Weights of a small segmentation model.
Model: 5.2M parameters, 48-pixel images, arch coatnet, norm layernorm, activation gelu, moe top_k, num experts 16, patch size [2, 2], depths [5, 5, 5].
Data: trained on made-up road signs on poles, 122500 training examples.
Rows from block 11 of a small segmentation model, named by matrix and row number. Rows with one number within an expert belong to one neuron, the router's apart. Each number is 500 + 25 x the weight over its row's rms, rounded and kept within 0 to 999. All counts start at 0. Numbers have three digits each.
After each expert's rows are labels from the 100 images, of 14976, where the router gives the expert most weight on average: "strongest on" is what is common among them. Only what is clearly more common there than usual is listed. The data: made-up road signs on poles. In brackets: how many of the 100, against the usual share in percent.
# router: router (model.blocks.11.mlp.router.weight, 16x256), inputs 185-221
# up: expert up (model.blocks.11.mlp.up, 16x64x256), inputs 185-221
# down: expert down (model.blocks.11.mlp.down, 16x256x64, transposed), outputs 185-221

# expert 11
router.11:538534491485531505461473545520500506492494473482481495492536493519507504507492462470471492517497546517525465482
up.0:522560483478480521508470525494589509489519496545468524543506491498494541508524476488533507512462507496506488505
down.0:489500549462486472483514488490510501517471499492477544492556546517511535503468516455467557484494518484525518505
up.1:499505510535501525517557531519532519472510544518524511492469472486498503528563509459487541514529472502504498479
down.1:483502500422471531508503529526498542466528466516498538506507467486492467495478479530542461513490494495476478449
up.2:476552522494503512515492470523532532514515523509525505515462522539507473503485549496510531496545502455507448514
down.2:459503504464534510553535505503529500508493471495486521511463514474552480527498507510512491494481481487527519479
up.3:511520523550495559499460520484564487475501481540524526491443484480509521493528485476522509474508512514478544513
down.3:496512558494504508500465508526471507502497503475490532518542514524483529482462486491515546478471558497525509496
up.4:526460509517484490515504536463502514551511515478518524519525478507487492502523493490487507496503522498482484506
down.4:515518491510458507465498497462465500503478547483527482532524490524510514510478580491454513472462504484445542483
up.5:470495515529508487462460477496521509512476502516473508491476500488486499461519505470538500527505493512480533440
down.5:465460481506522470525483483531471516505508508497460475516501436487507523443491488479524469532545481534473527450
up.6:488536476464512509490479527510526483516511513517496503488485506512508595498478503516496461494465501499514506531
down.6:523528503483510489500471470466503537511475480506533509527547530502516487531492503477502505479511520502519495516
up.7:485511519516497499499501550485493515488496519513498562512507507518482517528512503491531533507467490500511515491
down.7:503501477471485480507518487473490514489497527534474516480494505460555521506473496483489477517477483504496543426
strongest on: triangle sign (93 vs 20.1)

# expert 1
router.1:479496487558469489517496464461523544511541502551501488528441503491478491493537553534499533507484449514458494477
up.0:513487495509488542526543530473500497469523492536518497501486487480528485526506494501469497505502508512469514498
down.0:492506492483486490506480457480486493496513507516513500521508474504466532469500504544528492509498519506487488503
up.1:466485579536522483458432523544492506488443491514478478511481505514489517483496523464453528488541535488479476480
down.1:474488467508497523495537492480515475497498522495483519484477500500505518486500468485475481461533479524495526505
up.2:487504526529487485510443531503488537529573467537556466485517522462503546471480482439540516445504489501509535478
down.2:486484502464453501453508507526516486479489466478492494484522518528509479516505471482522487527500554513493502486
up.3:551519531474494494434505469548508521485536515483473514445483518506496471508522520531461498488502483494507479584
down.3:439495486478474517534493513477518461499538453510532508495539522472488531469535497507518513503470501514491518477
up.4:465505500488502509552481515501477458539529495547539538482542509517516526471470534545499480519483499530478521497
down.4:497535509488489482505477470506486530541488520442515489535506485481501496502499510466487508504509492488515530511
up.5:536508515516526490440474540524502514468475516471482517498493533468485471538517502508519500468471502499518503507
down.5:465533484501462534515469502506476486494480501460529502505488493559497478499510488481498468458506540504494492490
up.6:478474528519527496470446550522492491505460487480503473487482497556507509467472520458453522466567519503508490492
down.6:528501466486447455512560485468539479508510528493487487510469500463499493478487496523500489472529497495505534494
up.7:483538495443518479519478488506490464515452455492489484480527506462486494437546483560485487525475492483499486502
down.7:497532494472478510496491486504504507514538484527509516470505531478478501502498500489503467513464540515488502513
strongest on: pentagon sign (66 vs 20.3)

# expert 6
router.6:498523512477525484464500546501471487490478461500467514482523505481500476513466456478480471511505549509511474484
up.0:531527484539486534504502507484486516532507505498537508475519471483503484531529512488502486514510495495435491522
down.0:503479505474456479490503508498473489465442479442496479521509491516442470483486555533515465469526501507529499506
up.1:504488528553502485453468490524565537477523521539516504469424507516509516507501501508479524444477515506474511530
down.1:493516503455465517604473492463490499516507476446512475478516511530508528458496527511496507487506444501482489511
up.2:526539523540535566513477506474463516528479535467560503524507502527520495484524545524465509503499531473495502566
down.2:465500554518537510499513548507480457484490500462514451479499516516502512536459505506504447506511518470487480461
up.3:502516531554527511490513531456525519474536504534512508476457521446522506529538476480485517484522505488494531515
down.3:533465518534501467469511496486471520509489485502519479463495491476505571487493465551484482476524556537456526475
up.4:502486514566489500498526525518506481560530514518502485499467524491562502526549465485512471467502535504477533489
down.4:443488539492476500494541519487486513478501464479487463454525485481489521463471501510516522525490462499541502476
up.5:505506495500522491486528517493537561498477554545520515495472527553501529489514530499496526485447520493520519474
down.5:481567528511506478490507498559503481529501480470497496517503500491494505470505528460492462537487500505514516508
up.6:503510476546524504464482503475506553451486548519501514520518533527529475497533572468487504485482467503470520521
down.6:501489489513483448487538525509448488544514491497495482476482488520502537537510519490500529515489456506478507488
up.7:490531520517489540503470511523489508543533472513565525509535526498510509504530565551476498515484492492496497542
down.7:487529533485522501526503537528493509476440496526504496491491542532475462521497510539550468479506451490509478509
strongest on: hexagon sign (65 vs 19.5); struck through (63 vs 14.9)

# expert 7
router.7:497481499489502516510521534488491491483456475490509509503551487490549483513485454473481463451501521492549467472
up.0:460477495550508516547479517515532483516497480496560480529481528521498521492568512505522540523484529513475515448
down.0:491494504525475505511481497470480518490501502492531511519523442489508490504508522502526515536518514508523494484
up.1:469467529549523537502515519479513469507461497528513517525512502530528493503497503453488525462494488522501488491
down.1:516495487514503491506445488522514500481412495485484528515509488461525484519510496526515494451481478543510515512
up.2:458519508503507483542463525489526532509471490498506490509487511479509525481509518511515495505506497503436481437
down.2:526541527496524480515485516462523508518515502472522529482502516469466480483511530480478535500468462483488459483
up.3:524467449481457550500528469488523510472504490510506527501498499528497468515521489464521518469493459488514463510
down.3:496470466480511561534498516480482530493463452527525526511525514533480496494500495501497465525455474539540524508
up.4:513489445480457485492548456451523521532513471519456530542503507534521507493546505462552511531499489516487520567
down.4:531517456510505538525527537510504496524498487491528503514521466532493495494517535493486485486535537537488486514
up.5:501510492508564504466462474535501490498487483499491481474498465498482475480532529517476520517465521497512501542
down.5:527500493466529460489484471510444466492440489494523463503516491491506516488493471498487532457532489562515503530
up.6:490530459549518501511496526471529506525508534517495502525457514467510495508531489508544493505518490511468526477
down.6:534509525490494501458513519523484497503470475492488492460499495503451498515476514484512499471550462502492527473
up.7:506500552528504534521503548475538502435517511482543488482502476495501467503511489470485521509477499476507470451
down.7:500496474439484497568471511484475500452476498524520493539540556491473538468481511566492514514465523520521506510
strongest on: struck through (83 vs 14.9); hexagon sign (67 vs 19.5)

# expert 8
router.8:535471514491547522508501468509493547486464522517486473513459514510517492548481510497493512476524470489479472516
up.20:503490496529508526583564531505538500473512515523480512495505519531547515563515524506535499501517488503511487446
down.20:513496493512486525544507496502476530513467479451513476516486469542515501518473497477509475519515528499510485491
up.21:515478497523474516559508511493556534478506480507537524482500515517520538534511543491509507524453532468498527492
down.21:502511517509507530445494526526486521505478470478475468481524467508532504485504449503536460495515503530516502456
up.22:489474524473511541590510513459491502493477506564472507503497497518503497549487487488534484504522521485502488496
down.22:537503496493497546533499501490431520490484497487498484520481479466506499547508485472497532475534530531490475488
up.23:521512493537512503519467493468495520487505510509509489528510523496515435509493480493488527491506456522500472541
down.23:539475523464478482456511506510485490509493485492500503464483538464433489487515527492527518554517474480522528506
up.24:522513476484472483554441476486522491485507528502559525456516530479491522481497526540507493493477499481477531493
down.24:523468498518492493506505484512510511543522534473533501534547473525522450534531509493527421494464536517481501536
up.25:498482483521522515557518487483509525491496511514514518492495544497545549522510541467493488527486528463500477453
down.25:510511511554507494508518490550489521495477500500471445520489485488514480510461480487509489486523493483503481447
up.26:523505478510478476513513480509570458517504476452539512457485487452507544459498498492511491544492531522491545493
down.26:484504522502488509532508516495499462491451476556500518486539503525543524491482478479515516532498473506504519506
up.27:496473487464499504506500526455499509504478581551489506514473515501480519519489476553509510516507504495494529522
down.27:494533503470515542488525487520449519502528454515496493496552505494483474506461435482454528490547502520513463511
strongest on: triangle sign (97 vs 20.1); struck through (70 vs 14.9)

# expert 0
router.0:502514516479539485466499542516480500510471499477467521490509495510529467515491464466460476475491542503556478485
up.0:519493526481512508504512535452535490459488497522515498491461533495467521503527477538503501507506482495475537481
down.0:507465516449501480488505529551487518461533546510492481462449499506509521490497528523504536553524483471486477491
up.1:477510512532492530529511514482545530490491499508508508503512516501490503505554476469511496495503519513444486521
down.1:527493525495513518491504512502474525506490526563465509501510497547479525507468441502512513497496481491472450473
up.2:508511494522516505522523507511494531486516511475552503491514530494498442504507491465458516483528521475490498524
down.2:546488447494483491492507504448491483518500489540507508527477535546466521491518492532558502515495471483491534482
up.3:486507501548455482490473468520525547504518532466488485509518477524520480547565507473461472503470487498495492472
down.3:523484441464475525518436513511540528524519518480528505508527503505523525537530481516543519493558496511473531512
up.4:479521483484500531517513517479534518479517498520525518481484489533495528498520480512525467539476525525466499528
down.4:505534462467485495526457466479487506543483527497456508551507478528524519497510504495472493485484516487539511563
up.5:502526456483466488492466484500583491546512530492506504515492500511493488467522475483528488493529528500470507480
down.5:525476507492503522491538473483481543523481509492523497483479463498500497550508519503529542478510499481500466499
up.6:481507480494527530519525531522489474495464496554509514493504499521500457524516545510529499513554464479510470457
down.6:511516497477468510535491484503506480521474444490493499499533482480482480456496489500489517482453417515498510525
up.7:510475503535512468468507491504548492535540556500509505510483476475468545467527467447507542485494511478490516491
down.7:505511521518451497476539512496517467533461517449517482505524466478550460460500451499481496461484522500476527497
strongest on: circle sign (97 vs 19.7)

# expert 2
router.2:519503506477530504471489542499474494495456472466484494479519497497506473505471467472473473480479535524544474497
up.0:520526499488495554547490509517550522519487522485552512500469503520483495490538495487513506445516483506487522514
down.0:477524551529527454490509487538498487490518491483477508455458516481587488501508483526466512490504523436491450494
up.1:498526533524511534506469519521561530505496526537504527495430491529465480505511509473495496485535492480472485499
down.1:521532515480504491487510485489514493471451511467517531463456526478511513477521490512457503485500484449541489488
up.2:459505542504510569509447518511506516535494538484570475484504499512472533473543541490497497504494505461492535544
down.2:495490516467508522465545474499442511533455505520495471502503486500511510506448496534450506481513505490525498447
up.3:501486469513552492496501458514503513524474512452496485489503487464511450523556491506516458504485507515447529525
down.3:451492535510557516448490513537498504505474477449507503539542478467526462522475496513480498500527517466500477488
up.4:490513530508538506564486477511520493500510528475520493502500523536449524515475515489488477528528461452507460480
down.4:475499533453525528513487522502507499497510478513483510474499468484519527498512488550476509501465480475479525515
up.5:507525513491491542558496493501523527502478516540553503497504494488509507517531484514525519480509505463476509499
down.5:532520535524495522531515503503486478500509497528486472482530490558526457576509494543507535460489477471519536500
up.6:519534554500490521516494498501491495495491519506497496482498481543536445498548506481488495508483535478501536534
down.6:442475517495494495486518477484486498479471513453464513460459507486493474527485504545505466535505524541509536484
up.7:527482511489517538524512512533519499466505478494504488518488527496506506493524480469524496488491495483481459574
down.7:490470535510494494450500505547516456473486501497474460488528466521497503516510530499477508525480509503515510502
strongest on: circle sign (55 vs 19.7); triangle sign (42 vs 20.1)

# expert 10
router.10:503478490555482524539529550485502485453485488501497530517525493512513465470506508492501523490499520455508507529
up.0:538534496538505499451475443504511501520523526483473473514484477496518495485540474463499484517453516504513526523
down.0:498511490535532471488475456563514545550492500485482502553491534496535521469525476461488489496474504522494508473
up.1:514519506504478510537519536465464534490526491474504513482519466516547430448542542480470519471468505484494513553
down.1:489463490493481494491511503477512502529470512476493474546479435530474521481521519504501483525459466536515540508
up.2:443505459465484445460530443470491468474487484531480479478470478506474469510494546506489496547503470485509522484
down.2:488480485468517543506474489529492473522502533469507478530535470483521492497463535512482485487474531505515512469
up.3:513538498522467510492513556467470480461466520478501505486476443483488459473528494496489508485478500477496527510
down.3:480489550515465500492539463519511482504498494468481471522451434514525497487515518514472487489461465479498516518
up.4:475524504538488525528527514504519507487514532513518498517480490496570480492524500463473523489480516495448501528
down.4:485499490536457479481499469513530522518495515496443493486456516490539471456502482452494470522444490465494464483
up.5:491527509543521519536509506502529507505495481509504458524518514513559476490523514465465470479474509480442483513
down.5:460508471520544475455453495531507538492484481480465481479464514489509499500500463443506469502506503519477482436
up.6:503534518535493533450486491516522508520501549501520489492487466504520480492527511460477486490477510488481502506
down.6:489503455501490491465464487507521511549527504527510509520470570510510467509479454453528501536474503482482490446
up.7:494533495542521529548483501427503496478451510505511491527531525541492489512496459515518441491530498480491506473
down.7:531445500474470496494539504535497463502528493517504501462463506505479548449487497527520514529491466510511478490
strongest on: square sign (92 vs 20.4); struck through (33 vs 14.9)